python train.py --model="image super-resolution model" --dataset="numbers of one to four digits printed on busy colour backdrops" --train_examples=147500 --image_size=32 --crop_scale_min=1 --horizontal_flip=false --task="super_resolution" --loss="charbonnier" --scale=4 --arch="edsr" --norm="none" --hidden_act="silu" --depths=[14] --kernel_size=3 --stem="deep" --widths=[80] --residual_scale=0.3 --init="kaiming_normal" --residual_init="zero_last" --optimizer="muon" --muon_scale="spectral" --learning_rate=0.0081 --momentum=0.95 --nesterov=true --orthogonalizer="polar_express" --adamw_lr_other_params=0.0023 --max_grad_norm=1.0 --max_steps=13000 --batch_size=192 --epochs=16.9 --lr_schedule="wsd" --decay_fraction=0.3 --final_lr_fraction=0.01 --warmup_steps=2600 --weight_decay=0.02 --adamw_weight_decay_other_params=0
Rows from block 6, named by matrix and row number. Rows with one number belong to one channel. Each number is 500 + 40 x the weight over its row's rms, rounded and kept within 0 to 999. All counts start at 0. Numbers have three digits each. After the name is the row's rms in percent of the matrix's.
# convs0: first 3x3 conv (model.blocks.6.convs.0.weight, 80x80x3x3), inputs 60-71, a 3x3 kernel for each
# convs1: second 3x3 conv (model.blocks.6.convs.1.weight, 80x80x3x3, transposed), outputs 60-71, a 3x3 kernel for each
convs0.9 136:515471483490482486495503530455429436459467483427474519490583585533618580545585541504500534495500528487519521523530574512527545528506497503454446466453471428438497472523567512552573508575561506565553549556515555512438443487498470490511469499525538516502529500487542498482552544529528494492503497509494509580468476543463476534
convs0.10 097:484522576448513496444475495590553498556525484476471466485460456498474495533498503477544560485505514453477454475461437488468436559496497495529545463505554494523555482447398516509456525593543495478488483462495496482514522509462514506472537541489469501529465476543469490542476490488456507514484488516434494503438487499414469494
convs0.11 100:527584576462510547439493577545542531530538536526530531395440467399486533437573642495508475462451461437433482471479498420457505426494531477472518498423470549475503475527576494532548530561556463464470478501482545578566548522489563502463536487472472492527441453497475465497516504528467447476454446505533539524478494477477418421
convs0.12 101:501487481524492461569572544527527490550538489524528506535517480508556564492524539516557544495516482469472435531499475505478471514521500511552597507520565471486509425427420471476472473479446495462469490477516489518538517517522543533516484509501546513508562494504524485491557525563560513549542514548518576593482527521462543538
convs0.13 100:483461449573533450637564501524475555504464509564473493498480458573497474610532473578590562514515475469491447571512481578514493578553543555511533518503489504492479538486464544487460562487470520517527530523528538531493494574600471550568457506515567587609489505530487511512508411396454400466462474535494546666396452574425459539
convs0.14 097:443476467502513498518524508481430411461457445473500491510508508536522554517509549431482527471524556509553564518523561490506582465491570508500512528487509464478511468452533515502523579549543535547541536527518492484495543534570477485529437449501455520516520519530512552542491463415471487485430465507499456455495481478506471495
convs0.15 098:482494488451461492449488486535573534455481457449461474515577552500509498457463466533482472483461468493467492416431486458467503488549517534481453542463437575531483563512472543534516548516521498490493520512516549528498471462494485496538476510571469547588485486514468468476457491445552529521571588577455487583488474550468453444
convs0.16 096:412496521432502541456491514520583585439464432400392398458551586493536570460485491619558537567519485502463401453485491485512499525533524514496552482508530424459496555462410535514471484522514555540529537500547536516554538525490542494465514473441534516519537487482542471503591554466549512433525520445493508541494484519504528554
convs0.17 106:459506544466514522488519528474477484526540542504515525436477464469468495526554505518503490554484451542479440528510527510524531499527528512531531492504525534526507503509489501511479463492482455470499471499513457480525489512497494485499463502491496486542497495527513492515544548561502475507504473472480453478474470517465493501
convs0.18 098:411443492452517521485513495516548511476501496397458438440447407423447453362412432457510523470499499496527523499500553467493543469481508481476503529487504539468460500520516504518503554587542510506531484492509489495505522512527486503522471495527459484495486514499443482484430469510458480517523484469422477387469508446488539485
convs0.19 100:470402393546463452539518485522547541476456465457477453506520578517506535514517499624615555530539478463508435482481483533495488581537549549528496509504480527530541430440383475522506550594556498528556524524527534513491409464535413514585413491555473506500483470472514478464519479424513469440516468465456520592474534584456516559
convs0.20 094:445437431537496487569502500488545576443499517474526493507532554521502473488467502636556526598531465569508466518522516492497474435465468549518470527462462467423486414460509410469497417465463497523537477523517470504496435457480465483491421466520537515487539503435525481429476493491519541545487515469549494484554514532521557524
convs0.21 101:508522483506506447437430361499508578492428510493419468447469575493500593486480557468483432491447443529493512464436481493471483521517513531526548464490490503505480507502518527497547560568611487507508493511515479458480391470521404479537462519548490501456498516503490528538595505541583493509587504530565479461582516515593562566
convs0.22 093:425423444507506498561549535532487448556511483558509491481458473509524534548542565486457480531549560465469538500502464482484486524522507538555516528559490512514472572507490540495474552514502468475458460479465524543531493473498476423456482446474581531516462485511430461495492469478500480496550499500524513508520518511526500514
convs0.23 096:502498538463471525418459536482503527451456456562545502557496465508491454478454438597458432545481471582535564551533508532515495565488472489489480493495481443471464465470471549525477561603565456482494465531491514512511460449523490480520501514522493447495488474506492462498498521483417483457394466479570519378534517457520509484
convs0.24 095:456499520462500531425454473504517576499510536534491528484500505460476483387426458608574573517493512462462462447494482491509497462475461474482536481455473446405411404452460501543534541534483500451446489465432544496469548454442599512474600543548532532506496474465466474457523527455477482415449497451428457481508499534519501526
convs0.25 107:536550569521515539532512519514505523477471483530524523517480464489511483512507499556478437485445435507482468495480414495485432509525488502473453481483498516510545508481503530493491556514483575557535510511524490488528454462444434507462433467467523535559524544539478498509508456468518479436488480466509511496453482481438487490
convs0.26 096:531590617510533538442457492556549535492512483421432399619551551554511466494442393514537532501538483509494449548516502540540495541523493489521510442498498484499501512509488503486478448458446487501490469505544458505514468492483514532499527564560482478459496470431484462402491523533499502510467474474532509437575500467516421417
convs0.27 095:465515516434494487399447465538523501478486533462486551442474515452503520488484480531480492517500517485505521497474440547516452542484434551525538506484496420428492518511530489466490460423450531519491495522505519533513514497493517494491523536511511540572500514526496504530503498516470467517451428489550568600501495536512468532
convs0.28 100:486467439522477480590554513617542560525461475465404407504476550514495522523493503477492490420453467439450468560526515521508535468483521487519481506521505504511523516457461526491472523473474519513528515517571531511539497480522480493534469482526481468472490498524497508528530494511482500517452458474410459445470506518518562599
convs0.29 105:469508533451498555461512568495464465474452460545533503443470526474497519492500513496511508510522520563525524564542543554556549476492500503566553488584584495550542540525467530495476578513475451470496469446477462454473496513559513521549533545559452497481487513531500525534479526491474507464505503489443433416483486485553526500
convs0.30 091:523490508549504521522499474479492565514517515517506470587483539582519531558506517556573504521532488544553500545504535561463446567497465504531483465481465494483472475492528486496499455468466498478500491505489533535504529516562501504554538514562560541497540529491554511501519502515484462469429424450634634650513496553489461495
convs0.31 094:468496566464498562472528588505537507509495471542540546421456445461486443527538432549519455553515440522475395476465511495512528494478572510506508521534523467494513517469372568522430567528467466461482508519531546526537560548559490542557486520526519524526524506562484474513562522450517490443516497483574563529487485478462490489
convs0.32 095:561573517515517475533499463521532481520509465540498469495447449464443471471504559572534468532520454611594532501466470474458436460490470501466486469459464514472474589494394618478393641529422507533521507527507470491489447475521454472504471493527479514528504521479490493467498540499490520453506497444407448571440490572491472543
convs0.33 095:460561581434507532502522515448441413477498453537519456508460502549495530503474513465469516492506500458480453522465454520497508526515531492487459470498494486506559450434520448431525507555603536491484559499495509489499459521537520514530521534510462425415510459462548513493546568501490514454503497477515497451493478486531549570
convs0.34 097:510515481537522504579552538484446392582534452605604542599543455555497465502448421520419410520460476525478471557521494536521498505500535539509548529500532523494489515493494543534491632590490493511474462498488461482485509483485472496519443484541490523555485523493532505495503509450528520437505528471510482494549491490567488485
convs0.35 095:586546498547509494480485500387443455393492488448521524526512497445478472404433459475469496477485482492514549532506510531488506537544544540538568549506514516472471529523555483488591484532635516536531511488516527514510528537539516532538522516490508532531535564554548561506436439486458457492496512502586469484567462437551440401
convs0.36 103:523471446504503504518586554531515525570501484560481451584519455553521488470483452540546543481516497498516508523540486496505484508512489484499468462500507452503523578560543510481469452408422546488423520486469488492499436480478441497535423499524552538563516511519484469480454483528495502568533534568509507466504497507446461472
convs0.37 097:527523527494501514517486544469526547411477484431517549524529498489455434481460451557510542596535530571494496506498478506499497508492502523502466520487467504475465521530549557528521521520507443484486494492499508514505464492521475521534564564562530547562538527535526510512487559550417473505452469492558557497536521461574552523
convs0.38 095:553543549481497549515507520519519555517489487466412403484473476483463451425416395530505469508523473481502457475509534529515512525517489526511490510471463524457394505505458515544489533569551532490474515488480503464463448456458479499519519535559508537541501501528531537555449492517470503552498514544512513541474502553492497534
convs0.39 095:503525500516497523552511558406464475494540530567576548421435515499482504583566531496495534526495508506434446487512469468541513516578560482520535514501516496477474581573534511474470452435414460469505440469495457453480515496525506501507564510502515496495489502502469486507478487496437459456455487513596553513581529496546494462
convs0.40 097:578555558502511523486489507477465463491504545536552590512544538509565544470503472490509544470485490526552560525492423472445426496466481473468458498469453495460474473433438507512548535590659503515503517501493495483492466428467459464463482467479524508438490488502504500523502485474511486481502531563533545511502501473466489511
convs0.41 097:522590566560568495551549462563519466541497458512476457440442473527514533594585554525524512487510512479478493417487445487518463551513434527520504482475479504476448554546609506538561495514533552574541527520506522509485452509513485531547490540548611559476571522478552514483529505467518486463536482498550545499480512480450461478
convs0.42 104:476508525522507504527472435503484472486478468486451458492516520476476457473448439463501512504505510545534513529514492501474470501458467545541515518501438537502426488483518479500585493540648485495486481486512469527511501494491482486524469522535535484445518492480551524516499525460477493489496547518520516528531529505527517498
convs0.43 097:584496484505499520435479510475532511468541498484547500520517515561491468569503482422436438443458487453485505394485529419471507444488522447429406491470440474485485639583505575526449552497432435476509485487507498503507488474515507491507502476505481497483486484485491515500553554543517488499491477520573520495585510501536499477
convs0.44 107:579544545526508506502502517571517487522443418499443416600568539550493513508471498562540578504506546508509551460478460468496509446502550505592631506568580513527540459492544524518580586555582510480455516520518537533535545546494548519499562509478504540538502506508509463463477508590427453534398401478467464471496498497535514545
convs0.45 108:493463468496495492514483504461497426471521487428505470530468442521447455508487495509469517520506532510479464568499450562511483538521482479467457488499476486482484480458451545515478622589533536474471533515490548543518521482484547501523599551578487492478519513489510505483465481432488493495502523510425454486438481496486535541
convs0.46 107:456475493411470477453481455529541440506513477509530542493530570462511501472495468504498480554523490537534518520477451508466450550508463529490476564488466573529512585527429563538447552512430461501510500525493493523490507481526476497587514552641487505451474496453538548518518486423572550481574569476429440470470472519536495515
convs0.47 100:395492480438532545432483482539479402488446423504474523539536513527505490463471506406465497452471519513519563523512523528488467533512488457475447468500512472507527495495496453493524431522634481469495480470505473506549539521555535507522492507516496483460478499483457473491479537601463479550516510521455461459470485504456506559
convs0.48 104:504453433489489504499527564509428393508475443575551543490479495499461490481458499519457403511493459531507537530507481553493457534501425507480465552513488500481499410416494486492556577511539533510500488481474498490454518559523538510484556531533476456397488477427457449456570538588547536542485487506482463451534491452539465442
convs0.49 096:512505541523520559507502580533521512504496502490483498512543554443467459395421435525508472539515518511486527558519472536535489580577530480487508513510513524505527535527482480508487486541555519521553489499522502501498512523541453490527470477473536547509527551550493529518508493454488487453516480472413446518472525559475526550
convs0.50 099:630559583520515525514471488512532519417468475376456465506471487514485531476501541505561592488512527500453480511538548525533562449476509482517576453486521402435484449506571492540592465489556446486522513508529532496515481477526526481540563559580574554521527488480500481451509563577516515515525529517599537492582518424543456357
convs0.51 102:529516441491488407486466405571516459501470435447460484478498429468516466454475475467461408462514472476526524501486494475469417493459430493467534518510515525506468524546609443512561364449555501504470522512510519512512527516543482479532473497529509472422494482459494508526456461461496465455497467509525488411529472414501463389
convs0.52 097:486493489477495508495505507440452436416472482403470497584569479592551499550527509484520510491480471510468485491459508501486522527512520513549590488515533522517545531477514524501520562484493535529493505500491479495479588566533565514506548497481478483506459489507501513515473474524521485504556523569538540496547521500490477456
convs0.53 109:570520504499456464434439443579508427560515442569521432535526498518486509552506512519506531487484519484444491531501518539473470508466451487503484501502494507503511471484506517514515535514493495474461494468479508504511521516495579553539630593560467479482454487475492480454548527511536533513516521502444453432506512465492521479
convs0.54 095:509477426509504442501498486486485456455478497461534580441486490454501494473479462497514539522505486515522541458504528487514520522534525511496480481478503484503527523497559520511576597584597563545503525471463526499488518492485509481504491492525464460487464502513493513523435494570428529585477552589505542465512529451517515427
convs0.55 101:502507477502474430459452400548514481544510443482408352521461412529504461465476492527509514520512504515475516492472439492489456495511441544530503491520510463472473504467488498494561563581611497480474486478490496498489477472467466513498465509498453468466469508496507550574441468491478487513503530550420451474472485459549565528
convs0.56 097:438471403459470425458475493505474482597516482638551480553573520553536462472460420516484457471473446472490462448522521474513513482543563569516438510498453510513505510501527510529533535539582534575520533558505481491474555536516525497475487470477501524505520547474509529512487491555427455534418426508364407488449477520530554508
convs0.57 096:478494521495469521483449494521536501530524511519485427455460492525492477551492488491459527516456510497456479466489503517485510494478465535497549537485510532488509634550474592520422616514514528521494553528492513515490530465490492452465512457479469457490531540534516535524479510438492536481507566498454481474430460496490484504
convs0.58 096:533461413591521446571526449525559549495490472545504488572564488531545495494482419490522514502568511481511453507498487499514534473517543470455476488485474464448483474535586488503523519480455562517524548509514529525535529564541520538528493508458495551590485504524455470510473512507498518492498518518449427363522510429604559484
convs0.59 107:547520535447433495437443474494487503538543575547582567468453481535503487558495459501496462567537465547508443459498521486523530510549542417457519437495556449487533520513502440439513384428503430470525450472509506506480466516517465521508487501468442445455473484490458464497531524512543515535505461510546482444529490471483487483
convs0.60 102:484476519507517556491475515542463422577515470567483478645551475587523461551512469658552470591479462515458446485469514495487519504463531568516496554518529555516539478472475479494484466497456463472524468483513471475493560552543514514497455491459516512499558494473574509482531583556491522529481481500616522468548476449439454457
convs0.61 100:579608576472503526495513560456499520488532539555601596446446455470466458458476472456471453491522491466488505459425472459460468491474533455484455482520503503492513539564567520501484515484426468489483472521500511549512535508499538516495542513506493443469500465452573521479430456481422432434448417418519506506532511505570558571
convs0.62 096:510471426517504404544544452465466469483486466547532482436513619477543561539533532480459515437439497456501527464459531475490475516487450506495487450454442452452438445477589436479556386422506470539566496508519509488515508532546477475519474459471454526567455521559448514552545583538574577517545524452402476585470531576513507523
convs0.63 094:412475486468456468491471472531487454485465456473510495524514511503452460522443463479490476460476451480507455463450451508495452536478437463484508460474503451488503473508535471555582516606646517523510524506523544514509493484496477488517497509527507573566435497494474469479470469444509495488481500493539514530478465493417447506
convs0.64 103:562517479564524487565502480486530574505529566445480518598492439569454430513438402438477465452457454471451454509511506507509477460463441487483505478492520511503532488473493504470456546522473474466461488504484487496494518501469532498506534528492465484586507513575531510556420449528440478544501540586384481489407498550467494565
convs0.65 097:416424422469463455559533451531534540498522532414489523543551544554518485489463414383452452499548546513530548555556546532503488539502459510509471519526493543525523498509496467476458456466451488512532488485517476510493549500457522515457558512443429450434490506497590590582562534480485504499434465480380409452466498518427483558
convs0.66 098:492482497531513508556527532503479498533465448466429423546495468483486453477450415425470472427525500397483468511476491540510524525528527485497506489479513417457459579504581468454487436432404521512522500504489495486442479510526436481459460488495502546539454521508420452492477487501459511521482527517377427424436511510473548533
convs0.67 099:473489450467488450469473519512483449528532525546555524549582575524551571446492537487519479530579506544542454502511488502502469529529459517558527462527496478533509507593572466514508464527501505496461496505494492472498487492506491536521516560544469495472488532489530527489532527534525509497524470490506568534481519489494536503
convs0.68 099:483459518523507556550493500476512537525530502504496457462517544517535547500521547564575577512521528519536486510540463543548489498485442542549566468551530535534540432523651413515582433532591506494511504476477473465468420403447459420469458444465484489531495471489498486474438529606466513581480502516437457428475509520500531540
convs1.9 140:432462456461476468489494492525478512520500540535532564488515466517513442512481413521514495505522510499526512617598619552535550564514503435469438474490440441436397534530524525519509533523511562571613522565569515532496468496551459520548497525457511525532479487517438464551519460478499454483502461516516525485516520494507517517
convs1.10 100:549526521515510509518519509528526529534518500498482463447451474477460444494475420543530543527503511527512526544544598521537588531573606526517519497470480483448464367415443408436456457468480566550517556532497543483432514495504490475501474461494548531550522497498520509498505495544491460496493480524539478419546484424523475426
convs1.11 091:446480525442450480445446466437452493467502577508520559469513507493505450567551454544509531557535526601568520390440482452478497444454472487488493482491480525533508436488549459479541463429479491504489479482453502478450505488495510529533532546519486504550494511559517534561540555569506495501477435450435458497484495544522537605
convs1.12 107:463485464515508472497466438538484516541484502559483478553568580483474474439428411607523471558488465501450444500500489489482452491460431497465537509516582521535577464502472470502462511544505502494505466471485478503509485504487502483422512487424542522463537511475496478477464510459473510471481494460408526547421484468408435414
convs1.13 092:492445462501476447515516477603564544574536537564549570507469481526487474499489491536544561485480510457451488446460474437454446443468451598561489542512457511499457543506514548505521575547585488452438535476462560517517487510519480529513433494484503509585500487538524493502628520582610515558581496515429505523406492502430498488
convs1.14 099:507486508514487519482475528489464430510498470539533493485470466484476471538528504475430467507483516524499516469454539455465524423460506522548579533545549528544534458452467492480502481466490508497474497493438500483408513543546493540577473504559483502479507474463455426439555558530563529504549480475447521540421487508421498528
convs1.15 092:523584564499571564423502542517527503487518501390432438555561529491519493423472476516551587536557588509496503468513491479537528518539505430483537443485517467474458468489533485498530517517547529513491559525504577509491448416423538506487558520485481511544493502533492470487550566547479495503470457461548509480498485466511508489
convs1.16 099:464519509452507476452470415554542535522534514428468445492510537478479491413439487502471480483456445464452433461488497511515492560547506557570519516527489521555526474476448471451428525499501483499544519538570525536534572526551569510508537498515513495529487487502468477489520515472539491447495462436520518521501484511518488510
convs1.17 101:404448477437504530478524534472471441510514500535550558503530533511548532501529504575498482569501473582520497510490489505502508511514528448502502423485506443488504455481456442480448383420391455485470445465454431457443463471476501506477499496457503483438458437420458451434520522529482491539419453517447504547476490516522502519
convs1.18 102:495516510470476480487479484498508473496507470413434427499519493521530506507539544529467468578514505528503506443469512448475512465499526433483511439507552508548537443456508471450487518433420525507495494533490488549493444465499441427481408393461503488453491502472518529551468491494483524560471504582560540579572543553565548552
convs1.19 102:479484471536533499573561513594577564530506511540500504531581544474533503439494487552533509527500452512466425543475461528474474531487520499546517479506492454489496416377397505480484562557555487484483491500509519513518435489540450496557425477553584530498581531513580514521563561462570528447557491423446509548439493558396437534
convs1.20 099:559524481545503473498499523538532502495507495468496484515528477482501494444470494498513539497497491480467446553546542560527529514471466441472546466460519549547576523520536482514565428501586455474520487506558480514572435473521486515520571555502537497404555515430545495447496502473472460465528508516476455456480491511485502538
convs1.21 096:552551527503514491476496474560505509563527533570533520448471493434464501474504563560568540547542543541530552523492498535489505568522522523505485509523540501521560463455449499487447535526474472452439477515517478570573450492472495531488526553499481556546499529482476447406520485445510476401460424312542481447521470432528481450
convs1.22 096:487516535449506541477518554470463505439460504486540588492496505482486502446469499485495478452483472432467445466522552505529548544533521470474472518520499456512514484489470512496472536510471513497487527522519478498516527556598505552584518552560564556571535502534524499519492530480473491470533537483569541516500489473449462434
convs1.23 087:455503491445521505439536527473487483524538507529537455569556566508502533490484482537510485512497483525522521529507477483475470470480479509542589480481556505488553440483490412488500443539554489526528479504491508497469465476495491475483459471478575534501489494518456492519493573596502534606465479550526486472523470462527485472
convs1.24 085:444493531459504539421448472475483499493502514504499498397481544414496554406465526559583588487503501455451439540486501496462491489488527500537495495521454497504435430493518459505496489509484508515533514497509519498533455411405543484435597538494536564551495526518414451462490475435497497417487492410478506558494517546451471503
convs1.25 118:488522553452498526459489497430420404530511482567524474531474433538521527565559571451490532483510556462530600522537561523531546506508521476467483465458461517530507504480460500497488522518502461502536458490518446454508517480522472466539453466539421423505484469517451452489496508529467466491463449467542550521549516504492468478
convs1.26 101:481556519474522499484508504485517487490509454477468401547512487508477427464435379500485477496509507454463467469501504475482482513494485510500486477483489514522534472530558493519549508500520464483502453494527457527554441452500491476540555523571529533415550541425536547472484511523488525556498531562476508492532526463549533467
convs1.27 103:544582559463518505401461462470476487483496502482467469450476572480502586482493568512494561527511544536502486495491463524509446518509438585550544537501484494468455539546594454469561415469604484538497484516489459500511522499500563490473579473462525517538470492516458507507509517512536514489554528472582536561545492537507467524
convs1.28 097:493491483534545528525563557559577539520522466463470417523452471538486527555529552587562493527544481463512447486515532465483501435461478527493466548501482552504504535569593498534567457489520379442534443493546451472480517484499530492498525499510538526511525518488530535478538451452559465454529460453502514545471510535434460464
convs1.29 081:511548581474530585436494546493449426521478446535506481453467480472484494519521509461473474445451426425450418521547515517549524499549549538499455528499452546532504524513525543519521566518500494492493509529527501510495537510491526499501502475484485488503502496488522501481477418419503440421508442427530555573494493503512493459
convs1.30 097:525459468512455452519489488502499553481456482475461466561535478474450422490471486569534508539494462530481442532493417511512473492512503528513460484508484451505515509504550539523542530546549487514470505510470493501473429495452450498448483490420520508473498491458474489481526527548539547543516530523392440520419469537401438520
convs1.31 088:456495508421489502455525529513459421531468415544517470528571566533562525516553536624522504580495477587511481474544590434503552466526566525514496491480479478477497416413375496488415508502415523527526483495502465463471417479566416480563438480537500521526479500486500525483574483490543486494558523527471488520481494524470462490
convs1.32 099:505501499523494470507501480477503524481504503436480514543526496544525496600583565489441432518443430507403397458501460481547524499603613429484540476491493529492455564513495540501503529510511499474524452449533467465504496475558474455533463462543425473528478521551491482476568526544521464508483440500416479525426496570498550606
convs1.33 091:469491478448481494418456484507458472542509533543515529477511484505535500512563561528562578529549576512519566478514490489483440529511445493504479499502477482513525480517560513551591521554599508504463523465448559493512516495514451482548426454535463416431506449478547514548572529504567511465522486443396449476452482509512518520
convs1.34 097:437502515452483480435456449588539496586522480601562524526500456526504458466453420565524487563549539550567568463487526452459487456486513484524596482488539472471502546528526521498494517500494473484542528515508507483459477479490478471498465470498566475449515443443451396436512478481515487492486466463490523502510519474484507469
convs1.35 096:499491435480500466485519494559538530563540516557528480514511506479511535459504530456499549509521549522522547546505476514477454462449471462439507478452513485455488547521560477460499484486524464471488466455465483493516456466452489487448510512469424482520439483516462466492529493486522508505474494523551545523582547493605551495
convs1.36 099:513517485495523527497533557536518483516507505500491488567523536520485519493474516464515559430490540405464493565555535529532542509500540514502436524502444581545487566553508484476455429434425532548526486499493473478478507513555472499541446511544526510496488486514463473517452479488509528545525529553507481506495491530484509537
convs1.37 096:501480477505518531550569585506483474488483472469477467517534466536558499501507451518478509469418442490435424427436493493480513566524516560552524551531497522488461488495514479483508511513519517534465477490444491497460458488532444464514442452505477464449456460476504489476474548572459509575436456540493504470437466470437474483
convs1.38 092:505505470498482447422432413580547517555526506519483475490484466516495462451402369438482518490497510508490485483511537447468503446471522586558479536543497516553531551510486491444437561488446530521493479490503509509503490486540478456479446448468473505501465500503480488500533519561507489533497475528519516538464482533434454535
convs1.39 102:557520529519498518507507564408444477476496522561572595479515471535547497535519452522540539513501482536504483447479485495512472533521459432448482461493514478512534565525498524500490449466490505543534502531505505522490458457468504499489484477460531531526529518510541534515490471490536502483541513482564553540498498457374402364
convs1.40 108:483504511481498506477477474355367416403457491507556558478451496497468527513483533435414496490457511532485504495512491519524510525514516538529472475493453466511487477444493459443488476463494549533520478501508495531516512518515488514516463503507516460513487465516514506547472492533473484493482479471551537516532498460526495454
convs1.41 097:593520483548493480529490469432496526527524517597538516426435446528536504614583527454493530487481515463435461519492454520477427511467434626587568514504532460493546500458436483471450504496465458465422468454461504504513473467515458455502407425488465526523469500514465493518481495498470498494462480473509477493507476478450444440
convs1.42 101:543541468514522447477512473514533565528542548496471438461486505471481484453503552468492532492508561463461531494509431525540449526534461527513448512534486490498480510521594483487568530524605538478486507488530512520555482508530504518543492499549537547545545543509535474444515520538495514532459481507512508467524509502525507524
convs1.43 098:543548527533546549492508507454482567453467532497476521544503472506487468564533485467443409496484441512495440547514511496477455480471450463483513469489513492523535542537529525523498489481444480513496496514493531527486515532532503502481519526513493519540472495516426456468495486491494484488470460464488478497533506495532493458
convs1.44 096:440505543438497539476521574483493528524515530602551534490456548514509598504503543455442408470453428494478459476491460448477477425453443522487512541528561538527537530525514548517472560523468491486504466477494456463485536494451581525456566518480476516554471480482455448430573554553537531519476492485530555625469486554475493544
convs1.45 100:469505512508521498502502448446468511476523534446493482530527572556550562546535512506510539471503535401474528517483458537486431553499417497542517489548533481557539497424439547464460644607616524499478520501485471485498541544540555538526518492484524480479507485519532521568513528547481499529464472493462476493476475479539540516
convs1.46 097:413454449464488488456475473481447429454467487439495552551526528510488509517519536512430436546455459543461487522521533518535528526559544486495462500497469511512459510527498522502456540485430491502554474468539444441504486494544483484513484473465499538558495535503455488458416411447448465510491509526511563597518569569515535513
convs1.47 111:511495474521514493448482505488536585559548566586532539562572548500485469460451470436429466508485478597571537559507447510480457482473476435492494506532513557552522512537564523528527558554518466504513485510510496488469476503520495513515487507484399472497491538533470493472549543462504503485453469502408476503454508534491533555
convs1.48 100:464503506511507483539523516429487467468507477461507491522546480555578512559527450508495490504506474497515477530527496551526509542502498457464480531550544499514520554541570507492535510545629511510479468506495479543512488434441489489499517552537554556520478513461492493477456541597455499517440447448506489488564547479556524421
convs1.49 095:467482507453474552418454526511547556475491525457456497591566569536525531461478489468452429502475468491458453527460445560495472573506477473487479484516515510523497510512515474470482521479457523520484504488474441459474523533591477501552411461501540543472553513437566514447493531486485515503472518536410437471435491523402475513
convs1.50 090:479497459478472430485468448492494483454472490417471499462470489534504501555521513606548518567515525485482544432523562424503538420469498562545539533511520471450467469490555493502553524516558437493529449504516402434452513472451531496494547518512536525478529499458513489481516554562495535546485513528627579547584506478513466477
convs1.51 109:494473493501468483515476493565559507511499467398413434525469465515462438518497477467470453473502509461509530507498489441479470417479468466472480448470469433458459396446456451486439504508439520490455448461485423453494609534453580494423584513467479517481507515465503490472584556597532480509527505515549532542501506538538555570
convs1.52 098:536503536567515543554496506562558536564563553550547507561528452519493420519486413607576527509476454507509519421474429468529480522560504466424383486438403456418388503490431468447413474463446473500493472470474461441469511485462501492458457469439516516551504484508491477510495449392482463413490486450577535495564519476568543514
convs1.53 114:533512434524525470512502437478517537483538548458494474542505503571515508609527491508512527513493483523498453501525519481489498479473487501487456508502494487471482482496477473512511530603622517514534528536526518542531496514490486487446464451394503474446511503491530553562510507473485482442476488466516498450507499429483508438
convs1.54 089:512482464536507522507504545492472445477470431478499445539542508495513484518509448444487507450478501486528573505480453512512488555531501553550526513516520502504515453490520486512528505522515547524499532483458506458459528504469529522475501498420537517455563519481590534535456516548508552569482505533447418454493451480482435460
convs1.55 115:526520492543536488539534479516495509536499466488453397545527476559529467527497405531529512518495477518466453472504482535537488558533454496514497505498465497466401463444433457469480535562610547528542504479487474482512487496511468470488473450471473492496480471487520507516543522511518500512496491515491483527530506522597569566
convs1.56 079:528524502518535519524535532477492479490474420512468411496457490522497519550505482561545553564527520590569553503464454461469491437456498449449504481480524497485504387394451454466487534534527496487471485462488481437479529513542466451502467464520522498494536502487520528527562560577546496520539475513509504493503480468470463462
convs1.57 090:691630580571552523548528490501495479515505491518549556513512493541534499528534513524548532525539524470506517551526512541505466528490442533519459516530480486533496489493439515500445504459420536483458606528475611511461459461490433461515429470518480464475481482504482474484524474466497498496444491469512523549477515576455486549
convs1.58 096:500491388514521442501529462532536551517503496535494478517526448503502418481503434484455474471480520433496563480473431451479464460515496523535511519541528494535544462453489472464482493482479487467472470451471432406462509483556475472556480500570513528502536544528560544521545519510525501487533518499402391397492468449522482456
convs1.59 103:605557539606554512590544489536530498501507498464508524568522539558500523602524491571549540563515503503462459504507517460474492448462492473536528454524558445526566503514491503528494502530493571577574564527515560512524498491470535495492587539507489503537535534518557517487474455444481481481448471501481505513519484467607502460
convs1.60 101:562529493539522514515536546573528518489475479458479497546498478540470470543476494479522488485496434484472433468427464520494507543509499529553560501528540501510524537554528505550524488533487520529470499515489493524496473524515480495464474488458697603534556476468463466495372478479404483503381460510567540518520496504503461496
convs1.61 111:518533560471507546467502545433415422492482469469467459494476442506497500473447450431448461449484513457488506477471505479486527528568616456462448437417422496469463572538576526529572481502538463446453501497491481484462445466463517505504561520523502450429545531502565554514490498556499542592495520528524513517527522521494500509
convs1.62 089:493476391494490399519528433484477547490506556482505521409454472412440493419456556482495550507505585554532599529542564502513528507520538546559537551557519565530480538507482478472514479492542459495538487535574493506534557556556546520506543491492519546585458520598401498589529465491519449498501453497492486484544512488583546509
convs1.63 100:597574528522538519445495481445510551482524540449459452471463451534486457590535519524542551506521551521523525579522459550498464534463432562550557527503500516526506367426497394440517468475533516476482531497520545518532509525551513515522538523526532559610507496520514477473473505575503483518534488499559540510500464469498450482
convs1.64 108:537514445532563506486529474504504550497482508500496497549538505549555541560559527529495485543502523530496551542547497518529494472509501496497444482499465473476456504513512522513511544523532471482493508509488530507493472477482475511512505533528501492439494490471493502505414504511453527514441517512440510588450492547492529538
convs1.65 097:427446428528533529604586569499459467440448504492512558613541490583465395482385342439446445480496480511538526514476472544477467543466469483446451500475508465464512608572510562526499529498494478522530462474499479465501523440408527478446526527500417422397474492462487502485486518553477512531464490475456494508485526518473518503
convs1.66 096:468478500446467482469508524464517512463504505436493539577537475532507449498469415439453473477520543496521542391450505418465495470504509568564532527510517498469493542528555516508527501479459547518466532520457532519453542529532566540524560533513498539601491490527508491493494445483487445491461436483510518576535556604525535559
convs1.67 091:462453434480475453482512494540513503556536530609600575434420449491470516533524570538536559522510538517524565493487528506527564492515536409393450434435498472465504526553568467488514402420463455480497513526513518521500420428479427465492500531507459431408503451435489443456438426477479478504525516535524527523515502471525499457
convs1.68 100:529477421525491459528503475540526472523492460568544520428461494451479509500519544520526530486491511420439491488503439476502451520529457506485503479453487499477502403458603416494649405478621517519531519509522548527539542571520528571545521566565602606630539521528497447441451497470482537506482540506483444470534502500493475462